From a checkpoint of a small model that predicts nearness at each pixel: num experts 16, widths [64, 128].
Rows from block 4 of a small model that predicts nearness at each pixel, named by matrix and row number. Rows with one number within an expert belong to one neuron, the router's apart. Each number is 500 + 40 x the weight over its row's rms, rounded and kept within 0 to 999. All counts start at 0. Numbers have three digits each.
Before each expert's rows are labels from the 100 images, of 14848, where the router gives the expert most weight on average: "top examples" is what is common among them. Only what is clearly more common there than usual is listed. The data: made-up ball-and-stick molecule models. In brackets: how many of the 100.
# router: router (model.blocks.4.mlp.router.weight, 16x64, trained with AdamW), inputs 0-63
# up: expert up (model.blocks.4.mlp.up, 16x16x64), inputs 0-63
# down: expert down (model.blocks.4.mlp.down, 16x64x16, transposed), outputs 0-63

# expert 3
top examples: space-filling (100); dark backdrop (100)
router.3:559466523462495523502592480563532474595560414549551488456469528496513512496481517457494430532498505480510544560491541463503469437475577473555433504449459483491479517550513505467517544523451507
up.0:475509496471486505497481492488501518503542540463533458534457462407435460579475518499465494478548489504529587486528439526560528487478467444551457548508498590470562519468533511428597495494468472
down.0:493492505539493521555533429454518485474445464532562510504399470460530485562519457461498520444478514472482477506485485501554562518560493559491522482452635555487471499449442526510528491525446507
up.1:474589514550465537499520521517464440552564494510518527588499424525437515457507486494447472456451526471517484528549557435526480506512416516496568527480462551475499480446587488496487454487518481
down.1:463496490488506439462511533518529476481392453507490533487529443519496469526506473535526383567573485429507488553505564496480537497508542477492549577572500490528517436502545501513527432528469507
up.2:500486444450522487465513526507517540485434482494512452559554563483502461475507481452511553575557567542486519455526507513457522464531531491461467482451500521472431486482466435476522651527516502
down.2:493502522518517530582564558500491464481496488480505542510534521566516462589451476463456561523535482533483485516543449507500515536548618512545475542441466451450505551469521564536508527438455514
up.3:538465562466509504499479518472463477506478537386494485487504529382488480532474501473461526468546530472496536576464546495547493530466454531585433468499511543569569541512526480503531477492437473
down.3:502589457509451480488578457449627464461438465492496493486486448507505529448496477522531543501505497466461533499447459485562530473466460465530525425465602468500523500528539517530523455506512493
up.4:553545474510470440535541502504553487476527479547473535554449473492510508484491491531478467473540476449526565508450482470526409541533471588486486428616469504538566511464492433446496476504474520
down.4:533497510397487495442499464479477532455516538539502415505528527490542540494481455523595464575540525448562482424503421507531503481477526529482458460467410543487522529488515478540475508483534541
up.5:493513470501560474490510570444511560545577497533534414480550462539472537463505454501518488531527517453457468522434561456489530453517476492493531496438473497486524482462501480421555561468606494
down.5:480487454463537577553568501496441476445496561510470488440552493438529505531446465569532499500498574519502452467456526448593435500504539473485498422499523509518533490513519575438539495500500504
up.6:475596460561438490577517516455523464506496492541542490462477469480501558550543498498470546485443412468529493537490482501492500589517452549458439497569475471467510528419506494527533459546465496
down.6:467451578485539533527483439530513567517491437537524432444445506491454494524461445509500476492464537502528580499528516531452499471505528592500542553513495476554574535538497524525538520474601512
up.7:513495491509513526494462466557498404434385423511512502511486493561503513552489484548497491554515621530528539479516460462538520482508459558486493526465457552484479493547459465465465496561466528
down.7:494483487459491544448455546522594527530445533455442518549508543543501514529461524493462470517516503481408500528572424540415516521453455505440478525471414473470495512538514472535563502497517538
up.8:427523467508428564496446502536508567455490449483451562587537528494429519450578528528423530515458465534498544471510470469483540495544536508458473445524503526487512439454534494547478541505528512
down.8:470523432356475492499518500475521507473454548525480474501546462510541526468483518479463473527554537505507564502517450433513495528490424536448559476480449573540505558528528469490519552554555487
up.9:482544469506527545510447529538509505453523449573459439526541449550491555552446461480479522585527483514449538512551462478489479536486450405426427527526523471482525484558469535543495464537482492
down.9:509550522634461428451448505463468494517510560499457522515432474468472536456572469516492502457492460468484562498462495482489536505491545582526510534507547469512471448483436420515490514478467533
up.10:420487499538522489502509491487520508568544552470471508547519496450473507517454509417518489528424514559493465468479642491536495473479516476443607487515429462472530492538508505512529549468482499
down.10:475494490489549558530547534478469498579476502500465465476479486528523562515438575526473466531503505448458457499514588506482501513572399504504437572591488512505417549525529488519522525531507485
up.11:490474485461516476479490490427477548508525466528553452496540483544534467485477513471550606609444389506481514488504426532498466533504503454460494512485517494506523510447532487555538430536557534
down.11:487592428587498473537497477408472472479510549526490519558439504417502526475521502438431502427511470503454528496458509461568478506500455550473450431490504540492512485450512491517470534545484505
up.12:492489511518477513501470497567505573555412514488512466478477527488446501481543503478556485479502574521550482484512514556505504525397504544440406506460559538473536514533473480430568466429480539
down.12:510472542436447526543489486475430511549531484460456531440492479460510551518487536449521479534531541483498477470466520445534527480532476441446564503558405559427473487526534469548482417500464450
up.13:524511476504514528492480452576586582523507522432473586496471467521555569451445570475501562500532568493433500514491501500456555501481513444529450447445494500507465450462518470479468532489487466
down.13:501511472470457460558548458484530482461513497530543572539498504506497449452537452546544509445545429531519515508480526514496516500523558487577519494502484456429441470445562530553379468500449509
up.14:451531451554460479501514569523488496578558559562443515483512495536548543469506527448498442464501452463481435502402508583524463524483481503502594481473501440467516486530526458489536470504545485
down.14:487403481428516489460478472513561516554546489578527456512564519509522524503455516487491496515492458446458503522519480521468455457482507446442525566545494503497546493535516471459479616459559575
up.15:483489532532543487489500512508520481511473522518397462511532615465454462453514551475470483531476502584515492467492468529562463474437504537465477420536477538493573575523504514468538549435487457
down.15:454526541526474536466452510530475458464514573512468506549443468480471486534456493521428555502457559499520488495541524515487495564558459459455414448497494566569504531498502518421574576513496529

# expert 13
top examples: dark backdrop (100); space-filling (87)
router.13:552489548535470525461552515488484552509493572575520466503497509521569489460488579436424455549557522535484536483497504501539465460453456417479434473487506531508435486565431536528502470480469509
up.0:423533453519466488544489478461469461533483534498511473506502528446490519562483491517495508504527533553504539480542514519565465600467475490425508514515498599428503511487538448465519442583422443
down.0:489522451553437401530463484467541514478540429462531512512546472485489522546539470451473527434544465424487502556471542541479527505502531540510513475556483485468447393508499487537471537449432498
up.1:459544443517506540504520501482565504497470495515527489464522445467564521497462573534481537597461481477515496506506509497484455557455537496562540577559455435486489549467381485447476509480474461
down.1:491451428414526519480468445526521540504520468532474462481573518492569547497524481475501434575455490510480494488505517456484519434489510447479532594551595484498479452497533523501459498583513461
up.2:448509524494491521471513540444515511563462508414500539526532502574561472483505547500483516429425463520442488511535415563531456461513465473500491550571459465452498488558514519496419521526519558
down.2:501482463539471476438532554511562472487523508547487453457483527485483454570488521442526512513531486522431592454556452468387510498503504525463570511507488418516529506461492524520404532501508483
up.3:506523517478541547419467539479530482501471517525523526525455528524538521495527483447554527484502530509482448444501470507507473478549453438482463510606479513445512489475564457561454555426598435
down.3:447498442537487543496485539494352494473467545552481489528504505535479433469516543533502498479518522508481479499475484468421522548525438461474483445487470530597546465472513473409539516482480526
up.4:520569494451446489490540487473529521533498521518443532438491564494486434465503504437578438520512449549484536486486452485523495565526489479495442446498553508486554624509450501466524508558487451
down.4:542475507465458470479408490546480497551497558462499552544523440460467528467524439498466557488492588488501514448506510498542461539505500506505469507492507513384466589473504487501563594469526486
up.5:587493514491450526483499476555505500513530508505505528389525549460478506477504437482579449441456521500477516476417584522480511494506568492546452465492527432498504557584499473503517542445482508
down.5:609557484558537477454550432500596473489519486553459472433462499511534446486526504440488481477468519542441524525488513485508438495551514499547523508473490429557502510438542457451470505520547480
up.6:539499505436420531466533479452453535445471533470539500478533452489497534490533433479423479530532545474490560505584468465494485483480525486493466604467431541504567535556515522538487513481555450
down.6:461548569458502413532489398489456526506517507485547521565448485429492482480529483468470525476518539510572506461428477538532543493488551599492508515564455490428501463466474515536499469490529495
up.7:545472478446561523507522526538518511605557544519443458442553493430476562463459533484454507485563492478544475531461456492455465533451500510470473469403527543543534490511536546458458490507482534
down.7:527585571543483502483501471504472474459531573484509501518413544468524509455541521441529574433434591520542474503528486526474505462453541479468436418536490461521536526504483521526482536460530491
up.8:490421538528530523481429481503473578514472535504511545461534572525496466494562478472487555552466524471509520468464559446461542512502514408534572454448536436477533508478517469518480435459539551
down.8:447517591520497560560520497406524486523527500460491546496403503557467557517433554525539543525554536587499532496514504458564542490524467482554456523456429530518506525483501511473518495482497492
up.9:500497482482458480500458534589538517532473451521473508438482531496473600518480459521396468447520412521506445491474546580535545462513581497537489515474499525507522570450511518486466477478544488
down.9:481455605487496561541475505523502492506461475542413453486457470534533583465516555507482450507539476515581536563514493468513497461509481511485535574520434524486465513567522493551524474432520559
up.10:526438446477508507469555475463482503476485516541531486561488573472476442512537529537548482566544598486498588510501503443503477500507494559436503413451426515516531496453502479541539522455443501
down.10:522438493396512496481478496510557505544497475537573510506548454465524480526496433472513460528542512504520527518545484429523480549538585496516458562491521492413468496524570498561533452589511516
up.11:579520485554488487561536467486477496494473505471502565510525332476458493538470520501462507526493530517525506516533526486434501534485502480567471453433445505563481476494432503488540482567540515
down.11:583512505517497503491516470545542470526503562532499442466580594459510461450508498561506507482453575508482466448514514503490446486513513476469541472448633483458471546489471564499500472510549511
up.12:469521583503534411520493594504487465530530513508432501511594448519424525504583438482474463500438523512498455463481460461478487506524412518496495548457533535482499504518528558493474538492533529
down.12:541478361419475462459562532522531506507496458459401460458597473492523545493453499492482473506454476480522526527500520537458453436545528458465508535481559506480520513530470508506517514534483531
up.13:497477505477566420533539443466420534486439498517539502528465559509450520464506421455470526478469518512509445488514482452503532562555461489403492489521566559515486550483562505514545520496539565
down.13:504498520523489538498404528393477509449489529487456527530477516557468524461507549502505515539558465454473476470534519523474536518524479437487524592561452569502401529500527490501479441534557536
up.14:564426440445556434462499551536445509495459519564514454477478492514554505492531535478540555574533510447439450493458548566501517454505573482462531490549518521477544519483500493466508531436449487
down.14:489447477560536533562572534479531486513472479550478545553516542491428473508447442497468503477506482516568446558558416535530514494487541528553489433433561445424522511463491491499482508462470509
up.15:527540468522516511484543479525572558516444519506521485493460573455505562430487562425459493521482581540456483498517562499583510451503511526510528501440438532475478518463471471521445523460437438
down.15:451520497511494502486529456563538500538461493451500517520580476479505445520512455558528553523429502480415481506456511503563425522434483570499569471483555490533546490488430534523543519412490477

# expert 7
top examples: dark backdrop (100); small balls on sticks (74); balls: twelve (26)
router.7:451487548565545431466555507525522478502486456497535564509540510510454566427556475521470475482486448561456435495474528450471578470451506523500522474533508476478464478466443538497512464432588533
up.0:467477483510501454504464545472539505506439576492536510476531463547521511427573455491488428534519528548512441460496573501509566493431539566528524416513565513460516480458480544441510543499466459
down.0:575480455445586509549442463502501485509473479509470467452510503446553483489512478528507480465557495510465477477479450528494458525476571550511554521532567496457493590532471514486499542527627462
up.1:509539520591525488523523549460490492455479520420538498614547471544448497472550486524443606500515504535462496504522491451444483545508470549483457504499499542457509459442497463420507478451502502
down.1:530482604567488512464496472500603492470494473488546442531407497512474482502489553486475429410462513534479532446525519468470457462451490523496535455484434541537480501499465459468458481519527553
up.2:498512459526528489526507511521501513548450512458569446407568503587514522476471460502466515555493494522475426537496425471499548526476552522508395505448453484464501447484535519513532550464575515
down.2:480521446465485497483452476507475524465449514417449567507473552571503510446451448514539478583492540473503479477507425470457449482496517625474458531454476546526477541477501477545535483483538531
up.3:438535548495501544525484505550498472498484445455437534477552436507482507431543535558519527572470442523472512504524501489463483533510482535476609500613527454489464470496509423467502450505468536
down.3:487492504462483471510480467489519562548456489479449520561517543564428541447489519535427574548527531458508481531492496525527523514571496591491464518544529411484521446520461476527500552421482554
up.4:507517520472450502526523497578472540553433494487517514458476477501523502484488593434515485448579501507495515513456541516517504497468515391442482506471520499446455552645476517529477500480480506
down.4:416535552450533546454540517476501524543501486564414539558502477498455487505469515485505567495592468507459516577516546524504541526529512431561537508465511462514468494527467426476483436473494548
up.5:493468481498537545480471541501530474509485410560539458444595509485514463536537513463525516536504491491467493509461464525493482451519471574500575560549550451440505533427432504468471437510519574
down.5:543484436454487542549439520487420522526444524550573482580490522501491459492498547500433511530531481486486532484558455511547500541556499523461430574455459556464453513465524445513543488504546458
up.6:453531511554540569508522507523504404489478525504517496543520450485497596478477468461370512535509507463515534498510531483465528507521534489561462529439569505452508461486440441449516528520551461
down.6:538460434455503530516503539522537442446513462507523405503484506426559477496516492491482465438541452449508510524451505555520487481498570504512555580570457488505454517499506503421459477521593510
up.7:478513504486520444511491490482438437522511569561463505564480506478505486520496484494540495395532557471488517458548590482489461606422460515469482530453522549523511557549508432537510461485504480
down.7:545433397459461452507546548514490526534511504529461476452562487468533468421515501544534469563483414497473531495554521516524471482458499472497422525523514468434566507544513543477546525546532459
up.8:503528568588481523467518467547541525511494540513517495502482543534514484504511470464464477472542502444471466534505494483456523499535523515560435463460439402442575528424488429472539519472572563
down.8:451465515530569497480507546468497484519469505494495450472559524484510496480515420458503504476431468518474418533505529504535494520417414368557534469515567476508489486536502491548516475486425503
up.9:499453532570552482507445550517520525467505581518439465429588444495484464505487503517499549572498475545444489545487436516450479520476483494465488504502586483491560442463573482475471478554468498
down.9:465495558558448516508510469477477454557489503473472532520467503590521533425568535487528498397507509514564539546574519544502502489586483573497463507439482552460514543508501501519543528475456470
up.10:493490475528546586489519486470466530509453484429477463419536545519571437523483567510460538538502494456517468597422501536491466500506506529501533498565460536493472421457472534503462486480548560
down.10:466534497572537473555575522522497507454514538559544518443532458575467462566501490473551459524475541483502465491456456527522513499437503452499526451474507557526529488365488506486476496506450559
up.11:561471502501538522472444434498563517545483476490518449485439577441556457502484539446566504492489554448456562516463484529489460471478489536546512543478445509556510510503428483615515507493467511
down.11:554486537486500580430452531562558484488459537459458493545469516517475497499454447482394512528474526415500519480516489509440501478401515517508483553466455464476507546524506446493561559469533516
up.12:512479469485456457504457587478514530474531485480542434502570465528543387487503446550576479505452429516506434450551546533522457485502540524531499501534452482480473556508559534531452504468516530
down.12:464471493490486535497420568536408490544466530490465556451520434516471488490486547473491497503504521452399455493509510530563505495516480453429498519520555451544462495501540536395429488477495495
up.13:583470489460507482477442466497607521470527494594480530492422483470537473530518422489566506482515509493470500445490502520528492419508519495546436535444460516520531533452482514544576529550480488
down.13:547470504613471462486584455425519466531537502563554552483490495476532486445522569502510475483543510548544482506501505437528515531578525402558528432507471510470487490503472502490473460513466511
up.14:426482520501525529538481511552542461584461451442458573525567513482528527470622447457497505483482471506520440496493484526516481464507464594447419503496505446490505542493546487493458507498519522
down.14:493514442496462522490411455456516566482452463518536455505483460531452461546533502530500509502547452478586545485438486508494525450438514564467524536520434483543560458494459516557398514484491519
up.15:525487519508457483478493436491559499541521472491521580538426492486544531451485551528519477464531586502512552466534472494559526451463470529526468430380478503509511517484414493581513540494497471
down.15:466555580529439453567531452490503541452558488549497517528492418491523539441551476510569448444531490516564470489480516505443508475476470475486485484473533506512461432461484489495453534502422580

# expert 1
top examples: dark backdrop (100); small balls on sticks (85); balls: three (60)
router.1:462477534514536436523534536530510485511600462499459543517582464454464484501514435503504454510459452534501473442499524476428492488542423434522549501553507468544468509524539545455473418466531549
up.0:558442480556457546512554482514536482493481588531483541450462497512532498568493472451565482469474484529534419533496465522445499473475464508583478461468523504586549453443475485546464440527527495
down.0:508494490552527408508561553415490453516438452554468463461491471471451487524523557483476493493595451503507497525466516547484543486530472504515517533498501515412496486468484541567498413487432541
up.1:412494539527428526540425489495517506522407464447507485527502454485501511457521512566497498431543519476559540553533413500593473500507429498529527471562503470507530491511504514497559553461492485
down.1:539565493593511526567495436532547497474503566505419518522446505471455396461506465475465489502451474441546497505524521550513522436508531521484548464490517473504587467499462460495494533444512543
up.2:553462562468519444490543577532549478501544546533464506472555489526501492532526540430526446544469468511542443518402525495517527536517454472573482529435530457451500448498468419468458530497511505
down.2:506544525551538498565500547478482542478467424545541473495454508454554533454470473518471427508410465497566495448466504525504497416463472520512510489448500503525527524571568606527473532489483499
up.3:482532465553517491487536482529520457467440442482483524507518511534438553565567498580523463548476512508511549522516461466444547555493487563444380456524463497417530524489479509460511495466497550
down.3:457481504482521473434485432528551542518508578518433479567520549480509496484509478524485514501503544564569486584502507489495440407504503597553486484455524522571579467491482487473518491504522545
up.4:481542497441496426602467496459531487536522547492487497404426588496568423499502483519568482519506517495521468486444496517524469463555497431516500473512511501485481501512527416501544551540519538
down.4:517400453416590518520525579504494558519468433474502471434489484447492486507521506501516488480495478530442484528453493481472499423470453499508483530574487456557490515489460532578579517512519479
up.5:515526529488482464418463379529548496506511540497529528523431493507540485525433551499516492445508501470516531451497441508528476498575455498433532518432485501495550500543482500597517516587470519
down.5:500423417462552548506525545476484519447502473461507541532553529484485535490495515484514506559532447507539494480589528551425430483478528463480492464502443455508563510511456522506461518617527465
up.6:437527526397497476545517519505539494527453486432475463437478530448480559476531539537515479550536540480479502472522477536475498428516524445447593527546500524451525465472601447516525505502543498
down.6:540501530538490546505491530529544532513527574493518488429465434525524569417517429499484451421436543456528523385463534474493472520505519507462497440541512504514449499529538471475485447495455467
up.7:463488497469500504519502381462488489517498508452529478535500483544493481527466468464457516519546507505469594483533394553589497528521468519472572475412483489500525514453572501535516492576512471
down.7:531494498498499483575500543466501440529479472506573526505623576513483502582488487483501457514444452464450507462442478521525462582526450509480500532532546496448521514473517481505511445557566445
up.8:512536499498476521514537480526521502525486535476411505429443587505505485531483442548520494546516496521438545537462515479569483481470478423462466535583486468419497484544540491473508548582489426
down.8:496525505491525535503557539517467494533509456491473405460478498513501553527533478444463446483513538518509531414516476423423472489445449472495462540609462502505424542539508516437455495481524450
up.9:475528512515523460485491496499564497430510608496509515549457448501470489517492546532599540555410521545511505473495454483521462534529486455516581465454471510549463498451438477546516448520486439
down.9:532576505561452420470545549474556484448455486493505511474494515475526457502421507483463424577594426469516548509487510509473569503566547465519510566513478538491487487493531535513479509521452483
up.10:455487516451511493548469493479465499554485429359555484479472508479501575495562461586524499495523430525558498557463515484493463500542518531500570489597518509464482457483499494512512477464486518
down.10:537558564517557552555492510553472557518524552526482481503474495533548516542469496538441435490394553439544410503468511545506517515510527471416464513542493461454526483521510503478537504525567490
up.11:552527491546526521493464486584509537486445479543491457431426581554503499505464530502568479459544519426456477516414495514564503535468467540528485542475495453507531461476526514510557410481478514
down.11:514452487598496490551555555513480588468522448495497493508446407453472575495483526417553524539475532545497481481480486538485490575504565462473575511466477482459509522514456476513520463532528483
up.12:499514540506517527527525454461509440498493548494514458556454507463557433490433525616513483504465486551573586508529469529506465519565480419439481447443474514526510524537451467481498543487498470
down.12:441527463523516540493552560549479512474561471472485502499487542461481401503533480388489458537506490484487557520559540504459565524535534476576514528447467506536501464485493562517446522569545534
up.13:595443478437530487514557492553466569523584498518482505530456571557493447466514474513503452483525539552519482503452510472443509507446494535498507530465499431483493458488491411493486586478502559
down.13:525491421525427428528543539485515473480526510449490438545496582546492567553486499462480505480479467506584532495525474582509476554521505514553483491543530488477520478533390524496563505506449475
up.14:584535472498491458521524468526537479491553500526519449410508534560482527515419480438476446514498503477509569514515549489401566517451563498504546438434494521426542507492524505470518518534500466
down.14:529530498566469521495481456508471491489467518547456522538477552496552483462510438498495493524450429496572508572469468531505499343490454534526450496471528499526552470507536553459497573464514472
up.15:514532472530473504494573455473504510508444497472491466505525458616403537504583499529522518505432493528538497584469475448544507521551481557479463520521441433500476439484489499526539531431508494
down.15:435429522516474539475452525498499508561499531572430510529542503553493484478542527519547464464551588443507523516507519555498488462499489465440467484460468551527453504438425510478516530462460599